From a checkpoint of a small image classifier: arch inception.
Rows from block 6, named by matrix and row number. Rows with one number belong to one channel. Each number is 500 + 25 x the weight over its row's rms, rounded and kept within 0 to 999. All counts start at 0. Numbers have three digits each. After the name is the row's rms in percent of the matrix's.
# r30: branch 2 reduce pointwise conv (model.blocks.6.r3.0.weight, 72x192x1x1), inputs 0-191
# b30: branch 2 3x3 conv (model.blocks.6.b3.0.weight, 108x72x3x3, transposed), outputs 0-15, a 3x3 kernel for each
r30.17 104:546456505470486461502493498512510506492461479513504533489469454518467494557511483497474510526496482488515518493468541478464468504529484489502499491489475474473473488524526562526513500496544484502496479461487522467496456518499550466525504516557517458515502505505530528509515521471465487505519464492544512581492481535522524519478488505510497473515463447544461499525516482519513461497525495493481517471482476527512506504462502466504512504507468484490462493507537507530481522461485483513504455531523532484507440456502462493511498499507526520492475467514480498497547493479481484501
r30.18 090:481506480578490476500503449482498502501542516503496469523476521467487499506498496467511457513485516467503544506493454512532487513518511484500467490474532504538503566502483459502501504508487487480473542506493539490537478499494529564495505487533500521531479575534505491429500473491554495508521468513495524469441480483542499510532487501492481452500517528479508494510501521485470511474521525512480561512523472491495451474502497496487490476481465496492505518524513533508497493482490545513503498485497508463498516504552506493492487490513536509529481538539483503494474508494432499512
r30.19 092:495477488538512458522504507538509480515452526463492521500460483497536480503526519502498534486504500479495529478480488483468506520474551510515513527514517506550540545489484486443553501484519558506479498555515555508479499508496506509496508485522471533490521482501510511510470471519510476481514480518505480453511526498490536472492483466527523484445517476491570539519518517492474481511487506511495506504478486461474496515484508507486524501510491512501497561489520452489505450462511505520511464480501514546492488448520499483504487475482560524474541498426499537482507472498526494486
r30.20 099:563505528493550520491462548481488536531492555516485478547552458511543461522540522508519475549501490490522506467474490529536497494519481522504473493492535496540526481462474478492506482489550458506519494506534479509525531497518456524535541502521490526462482511507488538490492469445519530458485487501506481532499492504477479528481507490522471489536470498544499458485457475468513485496501470453492518489490496494476549518488504499524511503511544493502509436467505501516479481474489486494487493486515501529485488498496527510450498523513474453504490495528505505477513503451488507498
r30.21 105:482500484496509467496527513479466545468476528539523489494465490494512467488490526491473493508478498505499483516469507511498456480504500486483514505535463566488496571484491479498478487486488525479512512523482491510486492522509511523477535551526508529445499498451526467457470461499515533522552495501496508485467542470519500515523488489541452483510498522466474564513478465464505492514531459496562498511508496536486516506480517520494487501474508482493521540561451565507493498510507511517455529504468496483470499501511496491438546491532488464479502508475486497505497479507515484502
r30.22 102:468492445493504523503524463504482567476519476497533497477505505481459495501508518455466506513515489517493497486519536526506535515461508501505496475491454530489474465485536537547444475501478524531456500482484528500500493506519455465533509486521511480486496484485532482476512548492498542497514513531494529488548495528496493536521500492521526541483516478495466473529474513486476481511518566477500536485503480496505508582452504502522516517493475540508504457463499465524484475502484509508474524517465517502509504487461464496480510481466493532478485521481461539489474471474539514485
r30.23 099:488517507536482513507535551514500524511537474509509506502490480481514517483500481511497519486508519509463495451533507505502521543441503497512527505479545498510459484493514498516495506509536486506491477479483467483522533539532475550497494514506503449471506499469436482489510502489535518533498502517516524493506549486478533483451472467533493449491495458479439449492509487474463458534531502462491514492478536505508461500531482509522583474500539521489514489511523504505482453490522502477515543508526494480516505515496497500544558470464480468491528530501501510529531484501523492505
r30.24 101:516473495487535533487521483483474493528468468502480531517545493454511505525569474524529491447497499539537484462498488482515514469520501497478509487475483498502507526513503531517518531469490506514489556465493481508506521494491473514480476515495530444450531483494551464524502523514502503542523508509519505509496523504499509509517539521521516497481557497464511523494503469499477492525478522551496454515526476499480547520505494508486515525461508556453542482533461490492556498473487527545473465490483487511524521529490510519521528484486463498512472465481479497499496538509454509453
r30.25 099:520505507530514509492486448557469503508496520462486501532539470485496488508469492494489520489494467511485474455489498494519514500511490523512524506485524496484536543534502518486499511520482511484543529468490495452473576498480471538483468503488479477504514527451478511461495508493477535508547451422471502515511497480469468521502529526490517498499494509499557500529510498542462490466493523540519512504539452482511499483525484441464486495444467493485518532530506443462519512481501497515505531497486489506482483515494504510493511486502472512477514450493487476549509477500519526539
r30.26 095:491551492569463475495470444486514510536517479492558511506520508487512513511483475474491484501538463500466527486470537505548504487511529519473491563452480511469510586458484515451511505492493510516491498505495516485527471457482481477525464479477516526506501517517448547487499489531496473487516520520533468498518507490495496516511520540466509517520511447444462471520507534502455513515499492474503494492501496466512516496520477518477473524487500459470505507516501524518479505479531482500478484490490509472474511505519543449513479485482553521486508485502486503540498467497513483476
r30.27 098:560474499461512506507458451455484490519494485560510486492477492528515483504530495440500494465516480445526527494485519505484502477454448538487506507495523479482534480483501495456487440481521465514493494499487496548483529523470457510455507515491483557542506533498514535486523467511472521473502470502508498473536523482532517492496510485514540465507485494458473482518493499489458540546531510547462482511480482489499473506528506487504530502455523497469524470508479478497488484496517471521490535480484521496482461475488515461465517510470505506484481520513525522481507488470454517498
r30.28 104:482505498485465535542530511514481499508522483527468522544478552530516525469512505481539491492499475444515524538520498490515497524465492506492504507493487495482523463534489456489482506478501509515517528505459556530467451515523531514454463517497479502532516514479531481455510477486512480513496478526473549543468500523524504552483521522483504526508470505514485471505529545462487526489508515527477468506515525491514536534531518536514504472466476512469477495461476484535505515500517520491485502528494520538504459502492494495507438484453451486499522505510491486521505502445432489504
r30.29 101:502546448524486500485512529492508552479465522524526463485477537514491539495498500494511501472481463458467489494459494504545499439482496479471536482504537463509450532544524468514508471514476481489482534482502490499502509540471480510528451541516500530500490515499483513464500475464518499486506520451488497548462490476497456496495465538559493481496498554483512437560509484492512488512494503465489495520481520489487498478472468493491501496464495462510511500517503506518462447521512520503453480517487474481509503481478491462469524503505508465489501499509471507476448493499484525531
r30.30 098:509553497482464501525537494476513466547517467450498513464522521505527494507516472494473497475471569500494521512461475512498464547476501494572465518520497499477518505525471508511472452549529449522518501494466479515498512506498466500447486509501530486513557512452513477523497489469435504503506521497468506506488490480472517471508523529501537511500493507526462510506464500468522489523508486501464502508518502496470492504517482473527519534483511514530485480493460501507510488547480476512492567516505483473462485489522505523443486448519527505489494502505469487515539498496525469524
r30.31 102:472487470485463528518516492473520481524470471478479513512513557526482515534531515496528491478490524499465499484527430485539544446527507544504507531518515532488466523491484475480477477496526465490432558516485498528493489465485524517543519508495528496502473536532523501472460511490537522507472480487488463502521535522504551522501447518470499493454502491465515453490501467480505494506556524483519453476471471537470499551519516526462506497466496489528481492487466492507496473483468511527493507478497493477479517498531486527536499471516480514506486517522477504484471494503489486496
r30.32 103:472504466513500482500540512526502463522525474495500497486485474497487497486466502514520448527485495494509580531522520468438482503483480454516472468557510503513517513537492464465480474482522494533496531485483481465501478530480494514510498540478485514505471493491450535475506450523504510486474547540497496498495537509485517491501548481490485485503506457451520549478519499510477515451502540519455496509475460529485506483472496494501495472525515532526527530524505479530523510485457482445501511488481478479494506452495462462527498497480498530525510500469457506476525508503510451525
r30.33 092:493479497486501456473470496497475500499511503471492517553532479549502526467476491522484520488488488499499517521510528491508447491493533514490461482507511541551528558490541513521506453481538456468479502503438504508463567523453486484518480465533495531526474475491488515479454527498551549499492507477519516545513505512463505537486485511487555474521474520517520520513519532501515511476491504505487495514484474463475524505512516495493545524520488524510469498474486479495501514477495543487498536512491492478491552518449514497532484494496480507493483471519485508534474535485515518567
r30.34 104:503507442499496457535538513505509512551541487522503563511515465506468493491480541507521468484511490494485484479516530518537535498442496442520543481497539483479490588486480500531524460458520529484488515497499471479493486477517502524556553478535504488521479547501563455474454482538531503469522504500532484534498478480491453502505523490495489492500506504524516508527496496502492523484481507502511493480485542500460535498493506510505536526483527529452516493499528465499486529471491501533533488474508491485480480492507468485528496485494513498512489482475501519501506484488448504512
r30.35 100:503495512487491458499474491485502527529481505475463471512513487507520473524515521521495486544504525569495519512525496509486531484510501512482520504507462481526489461507522519501502525497456542470540494498542513496547492528491560505530540533477555495519536484521518521495498549487530477521477496518511480471476507470561481453526512507508534493495540472434474493457466508464482464484475433493512493519477503522517496517542504476486451542463493499526530546502479482476474502543526466489513492522509494492463511503473533494477485495527521512469506465508502524497492482477477503520
r30.36 105:478534507475482474531526456488510498505482524474519520479499496470501471505512530493498449486510491517496490509442528499511554543545491505561529564464506503500537494492479514536545480546499514509477466541504480480489459506521480483507506483498474538521544501481500479500487494516528497476524492525522469464534548460501501523453444497532497433472524497484493537508477491472529486532513536496544484454488512496497534482487474492499499469531481488492516487507516498496510537469486506505517475480568493522483501503490535456477515478507501530492457454483489485509509497488518495525
r30.37 104:507494514505503550491542461508486493450533523533487497461439496497532502490492447488564488531511491460507470502528547496472522468463482489489518479491520459504526476522515459511512513556455496538506509497527498494518515474507495512551534505545502473497487474503503488497513485472486516538505464500492541501482490553497497509507543466482492554497512468591465492469515517516487544485492508491509452474480523505505494487558487489464500510524526524494490502527525503540484500490509494529513527461544515505489456520466470494471500515489500511473501498503473502498501506488482481468
r30.38 102:528525502513555498501512507529493486503482441483517491539492493497552550513535459544517493504494517560479492517473513529466520502512546478515503462506503479481511484495474489487530504491534468475541495441477477453469554515487507537514500498525502487481453461523483515482525473558515506464493518466538492513533512478495529471493512507504469518476513479498471467503506486540523506529517465517532526526524474503499538489494533481507491472521480485512494530474492473504530473483546516485550452552487522493487475548511494509562495487522499500494474461504488526494518508517517490505
r30.39 101:518519467524502495498541491472529490473566494530500470484457484503500490506431509470488508560500493497501463467482548486507499518478502492509479481510442479511484523477538505504507495521527532512491508536498462498541492484486504494489499466472541472483484491503486526510541484532477476482437494577510495510488497507496489519454504516492512471530452515455461472514496486514483491531542514538505503505488527491513482494510479521528514470523516493510559504501505549535495480489506502456527508540487517471473535482492496496501464457493510508496527459487483523479527433462511482490
r30.40 102:499479502495508473464504486505501501471523508569517479472515486513500493495452471498492569507474505466477473506496511512522481495523476541540475485497541515505533519480518520532510490533486496477502548493561472481525523496460506544523536524511501475506495519516493466442509550520460507494491463506510499507497527494526477487510490469491520540538475467504478500488476501530488472502533501448507500485454566481529523526500507503512477479458511479531490477492458431527442522534513555467525505487503529511477518519494478484482487510526495478481490507514475478502479519528506480462
r30.41 098:514461504517487552463507511497504534508537519504523476558509468546521555441518492477505523570502538510504514509492531509550520522482488526499485507505512512555527496461540498490507463484530468491494525488473514498485520532510482495515489501424487543514510485487499539483537483535498516491509500513513538472467509514484504515474521514480543487483462485462497465528450509498492515508509504519521514546470478476459483515503471481521485493489511510504487526485532498499486480504507475476479515461505502496530544539444493482504483508467490553516484479482486504544448483513486478469
r30.42 101:485546508515524506501544475502503498513455507467509571480512493495542441490517511485482550489488505469545474528518483527523510479537449523479495518488473511503552502491472533496497530510523495478483543486443512531505476523505448492474497468553498511509490479519513470432479468488486512472517472501479481504522480527532493467509522515495522521509466458514465509480508496486526509478515528509512494514439547530520475492556496507476510500505536549542471487515492517522488496569483499523523456519535505481494499472511497523497499508488519519490488485523475463495509506496486477491
r30.43 103:483518511524482519470453547485532475526483496494483483495512503534466522526466456517476510516481527461515510474510543489510531524514508496470475461539492502504504535479459486471474516478512507502529462490497452498544477513494445465453458527521463523498483466482545502528528467515475521508480520521515462483556508475473494492475439461476481500496490504450485511479521518455464495514533521509525526501479521480505521516532463506503500466487491489509514476463513470491466517462498520512512516490508517501498517485514479509540484446465524455496527519468465499524508504489541486463
r30.44 100:487494470533500489482501506487511513509433465490505519470500496455522487543475465490490514526450472516495520521491508482463513501499537500521473509525509548556501491516447490502484501493498507499510501493480527495509491508521566497513532514513515506470483509529494538488522488488498493504534454516421499536481534491484501479503491516449488443522507514563570527525481506531501486498527477468470495529506508539530504475475520528523501518518516452508487509464504551499491525517497471491564449511485464508519480479489477496518516521468486499534504512493484494510516475463515550490
r30.45 097:507473503523523509508503512452498459483456486470476512486487516473539506509526457550546508507507482497484465457477522517518462491491490475508546476522539466520490519532501471483459500507469532444505536524473497519516506430507530591479506462516469512547497517481526535502519490471499500521523503522476521522504442500458479483501474510496442487552489483515506488511493521523489533489476479506486491474479520494471496473471478491503514510473500475487537453493517528468506470500508471507466519511523513534495491473513493483496508528451480471506512505486483486475492468501504469455
r30.46 099:528507500439501474472485488518474512471517480548486494510501475543474513520523514486496494521510496481510480515502505494452494466502451517506547466525464519497494534498522514496524477534546496509472492472490503522547499476464511501489453483457500534496521501495557532503527536478479518516522510456481532498490441447467480484496480516499536504496470525509455499534507527516488479486498524522535508529509486477495508509486529512500516530477435506495530530497493476535522522533506476475515513491477540539440467503460520527526507529494490497518529443517480493524531507475517455461
r30.47 100:504568519502467473511511569511487483525489515484513546443506476494521508501514522550498471447515487490474489506497520540482539474436514467524498529507525506459454511465488485470512473505501479517484529466513498492531530476472522509461503488467460504487507484500485481503495493473472500459477472488487477534453496474513456472446505521439484483467500500507462481518557528509480455520503486481510500495491512542498498486531491519465458481475486488521469506482494516536527500526500522482526496479536459494460530510544500463498489493472459503501499502473509500475503506495469482505
r30.48 110:476502523489471462504493501522514488488479488529497546513523470503553457566502472472531501537491505497491489511459489458498505540512469528470490508522505520508507496456470435501514492486458470517539529495508531549485478519515535490525486514507482496476485498474534503519574507490482518484556478515477507497525488467459503519521541494531450488518460526496522553477475510530497498504486534482518510503492537501491508489481488532494470506495503465477495525490498515535520544536546506490490518521495469534479521519504459484467496489469494445469504490464453535510488487486493478466
r30.49 100:527521495517500514489486518511507518444515564510466476475490501481500500478520516512501489468502506470471501480497525490483526493468519505505516504516568513497481495486482483527470502516471481492491476452474520502543534510471458489490522525579483437517549506486512478495448479509472511529462481477534515463527513496476510541496522500488504522498485462463506467478504451488480484512508542511499500551554498501499531513479525486523472486454506524488497495531461485525468520556518504490491559505544474522524511507484501496472535497505469483540514464480501475474529515500522526462
r30.50 098:508491539562482508488411478516494449474486523448468510520441551542470497529517518477473527512529534510520494502517520471466492465527505501511524496531510512509522502545478482519449567552495519480501484459469459500484530527488519517487522501551489497532494550479522484512533499519486478488495508495500483503511493496561496525469505501511487533497492488475489473449498498482489473470496510454516499505528506480515550529538502514453505491501531471517474490524498522516499476519510513480484528487528517470485506492476484505506503504494508463501493500460456460471504513492516501490
r30.51 096:488536467469462482460519524481462503492475500510492526465543545481476505471524466511489511531500468470505503524483494475476493493529525479511495482460529491522508504489485543525496432515533485497504517539502473492477529493511474507503569497527467481500567466495518493439498547508558493499476511508510562531490510515459492567529497512511469535504499507491509475514498472498507479524478543494503499507522503552519501527507490527499477522521503507536472487505514537507508498526508529472495535487486502534443534470535501456505531492496486508486472495502498536500467525505494535531
r30.52 103:499468478498513554528489509494509513540521509469467478522484493513512487495491514465481494509483497482495513503532493507508537494531497498509510594499526497468516441431520455540537497481511453488517489510495532540534493496545462459503465505499477495482519446500502511518479487529518471489503527539516462531499505588481502506486542533517507558513504505474480539463502468498495472515490533479539469513500474535485492532503538522515503489508515467480499485502516502511505497485519502489494490529516468470544489502506476460473494498476507511478431468522517496494481508481497516487
r30.53 095:497470500481513508513554475514493550495503519491492491495501513511516516484498499508461480505485514520512449450536457537516495511499469492473534504513503452519500459511472473457522514525514454492560499508516502537521510512496519472528493514478483487486528476474483482474538512521512451520552522485517484514517502531497489473465536465538473527465487468490523566538474494498524488516489500462426472495461498484474487508541493443521555501484476523471531522516506475501457490490493449507490515518494559518482512471488474461536492506489489495481508510477465476489489513517507501501
r30.54 100:543503523530556532524530504471489517496503516515550537480497521484529552468481476551510527504492517555519473480515449490508521482505512491487551471446491522509494505485499494481503524478536518490467472524482491492519486499559477505515521488482522490479466493547486491500510487500474482538488524496463504489517492510437514488509501456494490434484485547514509493505486507511482475474483507524485479492516500450503514477509497464498530514511532539506505510458520467500495497439434520482483491484474496481481508513476511488582471472512465512511553492505526482497511508517509465500
r30.55 098:480472460454483480511468513491526488514476532462527523529491487487468540515455507534486487493505510553514475505529490507455498503510483509512499509493486447530536506494521502500507465499459516479437509488492496505482487480491465477514475516507521479533482497521453462482516527520521527499547496526518516474476511519499523477487502518560505507518510453543480511514503516529500488477526488466456512522459492504489514525520470481508490486464494487536554436489475468485549479517531493504526505502491529456512525529461448498498491505563482514529500546526509485517509488478445476488
r30.56 109:501493518507469537486491515496504527517514521512496509502523507481506539445484474467547523540497547491474472501501502509532512474496433499477489545520490543511515457488478488501493506546439504532540538456484533502455519486520531445482490486502477478462525460458502467531495527507474532542493491500478484540487476493526493489527543545488500518511508530444522495485471519465529550490480509520463486497505510501544491458513555512467491530493480472508498513491493470495494506539522487470512505486457508504484465485529474471515480513495492508496555529474517481481489525489503492506
r30.57 094:535470515509494512478485530453465523518543514528552500544549517538511522439534500489474522468479488464483475500467442506513489519517486498516501511476496489546510474529500500498501493476523527482458542475516506510513521494469495440500561490484535519518502518531525556502424506475502521478507483465506537469480496516537526510488529466494514485493493497472563509487481490493508480508503502458480494519492565518495485490484501525482470523529524514474523515493467509499505452514491475474539515516490469485464523488471482480491472471513495475468472532494484515501492494490482488466
b30.17 107:484532539485506492459505540504538531484475499509505501536476483499517525510528502538513437455496491529478505507492444491507487509518494469496445509517507499505515525530528530518442488479465501498470526471491496493532514521548514512489418506482507479468492535496478541496494541510454453490487488520490544513509520497477505519470439519478509521520483530514533526464479490525469484487489478552506521499489493461535482492507533503561495
b30.18 093:523493521507566511482512465453473481486469539502479496500514567488469513491493514496501510512578498521443495480491523508541472492491500484553528530468473469474477543507519453551474538481473489487490497500500519511540515458504466499505519499490526526525482499493486490489496517480491565466512464499494482501500520510510520475521491544493471510463488462528472497493493522503508483500487461522499504544500483478504480461502494477505539
b30.19 096:499567512461540453453468508452509529480483515526466491471490531506492530484452484527453498454507416500489504522447500486511497516453509464487460497469525512448580537523505493496460484558474488512516542513542482509534518470514481536480529472501496492480500487465473527495504485526493482458492462515490513445489505459558515513538469498490523482489544526505509532559502518487488477512490500554512492529483518509473557487508473511501480
b30.20 108:553492471472502498511501534537438491483505515473523476518487483539466496443504493502471522507503551485511533481504490499482528540525505472550504462513530522530494534505476516501505494456523561525538514447472489504491491464523542513551479463450514472507512476492503521460472518519492456519497513482528487515469472529500552483532479479516490499542464529500504497473520478522504506492484492486484548542514507454472508491470536459528500
b30.21 103:505493521469452543529488503495468457473514464475458505570500520493457478448513525450523506498503489484496487503535479467514515468488458560490486495485501490493526504503508501519535466503502477504538463533519528453513515485502513464538495450535470492541495528493514536482483557497505469496476512496504495521475530508487466488480502503537508526489490512553529460504513495493519489485476488527505506517519502489534496487484502453474501
b30.22 104:477496453499496476514503506536546528505508490515525503514528540499480488524530486531472506472475488554573456497537450480493508500481480519472497492544514493522508479482497498490486513448514487540446465462484509508489482465549529508461483500506499466539499456464468503506533539524543538487476467474521548482494489496497520492478483508491500539489486494478493536513481486476524517505531499495506508478510499520491490507495471477495518
b30.23 100:523503499532555470468477516502526489503514521498507479500487513491532492483484476509483483477505478507501506499537496503500515493527489514508497483537533467503506440523474474488558460497498507490521483502520484535513489499507473501466490547562486483513479512489560491468518464481525495463451467522490508495504469527470477506471512518479541510485509479490493491507536488499526504504485503488521534471516493512525474505535454577500469
b30.24 104:482490473516547460464501523484510522502539491501517456584530477522534496484483528485524516527474475483492499494519534501499506487513532533488523474486512508482475517546427496493536511514470520506503529558547492482447508540491471463446480514494465545503466505512558481480529478497542520486506524504478502513521559479507516488485502492478488450465504534477478483514490468446500495482532538510479508542464476514520470502549479481497477
b30.25 109:484487464502473465515514512530451533487523541521528471530478490527471525554527514530527491482529498528499497474437496524533501517556458541490510489484513469508473480520452491492485488545524530511493506510510522480429510483525480505508501529517511483517525501544521480520500479501537499505475550504543471496485505518494562475496479513486485479469496515509511507509469509511512510497475495501482495491488494480493460546429469461467501
b30.26 098:465527496535551556483538492481521509502433535503439467490494532458463508498503490501553519536513531479526516520498482497548463455447505503494498543564529488477510511476522473491497484477506509453509468527539455526537512484447476530520489521493438520495490498515533494522520548508493460496505484489467453476511523479491518474496504540530523484490476426497512459534506500502525475493507459546493500522486539537506515524508491509499507
b30.27 110:505542467473516506463469461479473501461485507479490502530468483513458463476508522482528508514503485492535505471511509524490493501489476486541495479522491504515477509506474513480499495487525490521486482482468512517512462442510541481525491503480491473488529476478469543500528508532481479483484468488507487490495507500497517502521522470524509475502527519433493481501521467522516500466502503496481507486499479512450517491476537520502489
b30.28 097:484483532487471530510517516517522487449490520477461514495517500471535529475499483467526458462505473464522525529454549538504493519475468451481547498486532535503487483477488507534484524497472476478509512551494475505523498482545448524499490506465510493494481469471504496458491504509493528501415481508492554530503477496484484488489473504467519456496491518475435497518511491529513499486463504499470479517479518515495530500511536521482530
b30.29 103:513498531486522480501534518500519537497466491507494502479484529498439566507479530442482502490526487515519499488517477516477521468483493514517488515521484461495525504501542506463472512499472504514463507517500496502498502486542466496483533501482530500498472448491546548498500473515506525497468509540494479536493504484497548538458531493465485528481466565488515499490511511534488514548498478468498538497487503488484477517485554499498487
b30.30 095:486498500490496469510447530525521483484522489477463504470413512530476511513500485510467472500506528513522525490482460499466522468486492544518446500490473510495464471471498520533505472495481494518501478463473506532520514506484520522512492540508509514529515532527493483499496520488515513522472503514475497522499480484503481500495487493487518489483541488518494518479494467514524503512510526492542503485498529511499495500490481508518524
b30.31 105:515458513498541525482510526546515484496497482504501492481526483440542523492528456505478538498499490490503484499508507501479519478489507503538533506519520481513498461484515492483519500523477492520456481513513508492504542465483444460498508494513486472468485490551568517483551496490540504526534483507482529480504513501486492504488458545438485495508475515477476477544478474470488522525503501497460488550474494504482511557479520467463509
b30.32 104:515575490460472532530476477469511522533502450485466521485516566498493501493449485505542508539526499480479529512535481518489493522463543488483514519501499464481549498523556459514520535475493505485538493459504467485512513440456487501501544507497484505523464482496490520523495532470526517523454488472487534503480474493520492493479480454493490495527503489474497546465525476543497515480495487532500485494469497479510503457527564531465434
b30.33 100:508543463487505500475486471471477514514504544521484483479492484525486469479454542483500522528512558486497515494505494506522442499516523478514499515509491517505509520495505490495521492556520523468467457465511492479470542443466513514471510530495476514538521514511530470521492523507515499532498479489488489474482489526521563492495541497523442504508504514524451514508564497477521453508442507543489528479528443463539484565480503500461467
b30.34 100:494489518491546460523500519481510486506507529528482456501494550501461515497500540528531489513491471448512493495531483494480487493486511514498522513477514489507514513511478494501539506514460502498513501527503517525460515510547482507453455485472465511500524514524554486459529480492523477529489486529511517481472473495481531458495495501455513508510503483496481494500483501514492501447471520517487493588528476484508457529482509491514502
b30.35 093:506497474508492495476474463523499476508518519507471501509508507485489513523489510518481522509500477506465498472492558471482489524525481538477512462498503467464519524481525505524476498516518480531485525498487455501544485507479502494447462509528477495517483491501501551502498521503516504496478478502499489537530485552480474490517478520508507500520506515508523480489498520469505492498497472486487491595513494554503470480493504510509504
b30.36 101:501508511488503482506484479464455509469504481560472509473504462509514501493498470520490474461511461508500477521493467514537492448515525527498461491474524486480478483482525509458511484526520537466474541515485492521524488505496513508516574511466555477471530504503447509487477509477516481500470480486517497479478517469509489479494532532469539502515544499513474503523521466485509489492511473513517507516486477465503531458496508490449511
b30.37 106:503523499466546465471476530482522472504482470506488512527541496496508507464503498538480438487496523505555461509497485543504509554455503552476489471532456525503535516463528537493484493461494515535475535450471480484511448527531507513453514504435509510497481528469509461460529488532455484491556468527570511520466506531492518489525522509504492467541509468512494481472495505534500491493491505527511509478490521511480524495545480496496551
b30.38 092:467457500529545500474472535484490461487495501501451515520504436517489501483456470519524513509485498508497516481547493490499452503506535513572476516517492482461504506554499429523526476525509542488459513503508559508514519477495477484512514493529485527460459532509523470507482475480532462517515523505496559507449503503523500492483516483495475466512516512481509569508524494499474463496506508505526505497517488495494492495544474539490520
b30.39 102:476512516491496515490489523483459453476498471477468499525503499516508485468477474445516502501519501508472535503558509484555496503479523516478485508507523494477495513523499495490471460520501506469475487491522519530513541501458525501516455531541519483488533511489502493540497514495471520492515507499505523500487504513500474503494498481538553479486460424462526504489542472508491518481510500475480494489496497475488532523508503479494479
b30.40 096:536485527514518490473480491511506497441510505503473460518464498471503511483529448522492474463502520527508505469502491483507494480478452504507471530516495536522494514486508515464498495499495484530497479522523460475504483542551527507488447484495482481481542521468487467515509501579501487520468516486473503518480518519526542466518528515509498525536455505498501487496436501503545535543460522484502543491460524474512518556458479477535519
b30.41 095:544507483494450533491508479559484494552466524490469484478504447512525481532492445451542529488458547477530533534514506503514494472540510474515521499487504501529515493552485452501487494512490473518466518475437457526500510483487506517526502472484482501473528512497492459521523539451500486517499483517492523461495514497506496478491489497536472514521485530487469516503547459549503523531477505468478539496476471532506487527515554517479539
b30.42 086:565473460477517521506462484489500556475522453531495478516527510434515473524476508493518490519502497463513461508468450527516484528499524539506478527510481539481432485485489509481524491525500499470517506453483543525513518523491521487483484489555490530495499531469490499470519530462520459521486459518476495503471513525505505471487516454488497495502540521509483489502509515439524530499492505518482529516504485480491496496544481519498520
b30.43 098:474502444454496513515491472462536490516523453480449481532496481504456545494427531542505542545464504489513526494517505501468525468498533477507486517533510523510494463512564495509522519460460519525503487462486511500492533517514496473490525524518477547505523487509479478498460520459475534514460498506477494481515452494511466531462499501505557510459466499483498505506507491492503504486490509445523483478469514483459501469528536486483519
b30.44 095:465539527494500467491502494525498482477474555531515529523529486520510518479467504533501514509506462459429541435527498478486486542511455479479506545493499473501507512492523506485512504489451488519500539492503510512450497503506481496471522470479482483506521542475523553488513524548469452471529511492510487494471502514555540523538500503440518533482497470467484537504516463493507443504514462526518530465524553523513537495529483518467472
b30.45 096:522503518511532515496543492520494505481485508476581540566466502518504521546486545479451486505504503508470510469524519511469522516505466494491544515458472527495561491449486495504518546499471526451479503583503504511500454459526510493468520505534504525457482447510602532495468477485467524496468523497462531516537470535499526516479508548505504507476448519492500455496481503479517517516475479476494510496499490539444552510500513492481511
b30.46 093:462487534498467490458503503469460519504507510498494484526463475501520475510539495526512461503491529517492464434538529516452507531494490441500494499491492521522492495515475492528516489513474508501466503457498512475510485526531519476511487505505476477452493518482490531515498509465540492503505591547488529478525504546467489496495484505518437491495547525521499516493531507526487481501455516505515502456544499479513467501490547460546465
b30.47 097:465508527522494510544478501554536468509507442507519500475496485520473542515480482499527476492517554474507492461509512484498497535456505503501494524522493503502482476497475497498502483520496499499503490492494490497502498502484473484490517501514490499518537500512539499464521525497512533495469491465520552459487497494454482494514454502487504540472489508466532549545461485504456492530493480529503516478504494454483481472548470505493564
b30.48 106:486526490456498518474482500508504513485516500502490537496493500461484497514482509473508525471525468468546552513509507487535510512464522487474501479531498526498441491520498554462488495523503442515515497547519500512484517527535462526557538482501514470526547516465497517499484523450482483500501472539477542498522479532474509484499526468524522515493513450510497490510475429520467472523521506465503487521526496498486541461467505499497482
b30.49 098:503489496521508475483530466525522464511475507491499492518464524509520460528500539518519531512493530517518480471516504541450519552549480554443508506511512550568501507481485514482505526463506516509494530492480489517422479489497549504454486539485470486509538480518494504489499501517489511517478529511492489492488501476527475550474464534469527481483543524491531461479464523543519536467527527499484440501522511475542488478534464511479506
b30.50 091:535528505452486516498469465454482488501539525489500500504525515486478490511502455471508505471504512505474496481519495502493518521494497506496510496516502494477500503476537490483461520504504510501509524499470527513522484470492534502486525498530474474485535461468468498458501506521485496500511476487509480493462540547518495452527468503515515498471503538485477501473478471494507500494471462512491487500525479501517482465498492493473524
b30.51 087:503494503518473532495537538521519512489492472528460489491495499503487500483497544439491502494476468520479511477500475494544497471531469529479514526455464497501490511485484516528510486496499475509510508519523516472440491482476498503503502523490508496508456488480491520480492504545502501516475520494515482511487469498531487472459480511527493511495530484475503544459540483527490501485531549466522501540500525455529556510484489485486475
b30.52 108:430514490453461453519490536526471521457464515509514506477514490510513518515477492494526472512445527470497503528484496512497485486525513475435472486481510522502465505492491512482525474480545496462522497523555493481540474505503511536546486482514500467518502478517449496530464521481497496525477477495474509523508491471493483469477486490548517491517529465541511479516516496480487518529523486504484486552464498449467493482549494483487499
b30.53 092:481489472525515457501514552502517516500469520499533499496512533484520508466553464545500466462501476521501480478496536480477524499496521500479476524513503483524486521516469523491487496489498486519553440483503473540463488464483479519500501490505502564479475542479529455486484491489544479497549499499487461502522504496519472509434502519486484458512525503487495493525495483526480506501479490488512489512473469474503504557512458518532479
b30.54 097:528466507517550541468438533512454505534498483516448499494502458471514441504499496505543504507475495483551461504517499506485536483509512531524473523479481486488507478494487512514494480519477502495493495471498464565470544515489485477445478494504461548501490493469533523477462508501526487461513528521522487505555489497516528535499509493478478453555515476521502463541478522505471481517516491473499518526525466558500499521510482499476478
b30.55 096:526497469512502499505486521540498513474475473503526525485525459476553478508536465530490504511539513499471466508498488484521466489501512491520506502479465509514493490509483496483520447468524535528539478460482482515464496509500470463504445503545495517478488498487535492483536484509524547543481498480483540475508495506459517485482486492470482503490499529506508483486467524461487488506493506555445528525544483515463516534539466487526507
b30.56 107:544456485517480493490539496507538493493477525480532536517469463485489506519524500429514491478486451464498486505480514480476482559472462504478478487562440527535483494475479490500516533528568500499478484490487479465518488498484508490528505489484496526484524472486490465499503535528501490467476498497478510522546495497483516443484452508541531552528541502516518480524484516523515510532518471493476530527481502527470500509518535522471521
b30.57 111:501543526500526534497486489524466478463509512534553485498429473470489461470500502497485480486498526509503484492504523490560458500585498448517518514463493496505503525470495509452525452522490548510502549474459516490513501488521509492466462504480489470503521504488501520508473522489525502532503519493506509503523521499472552498544509504547450507560464517504504502474521469475522516517490487517506506514460438521508507513470473498439499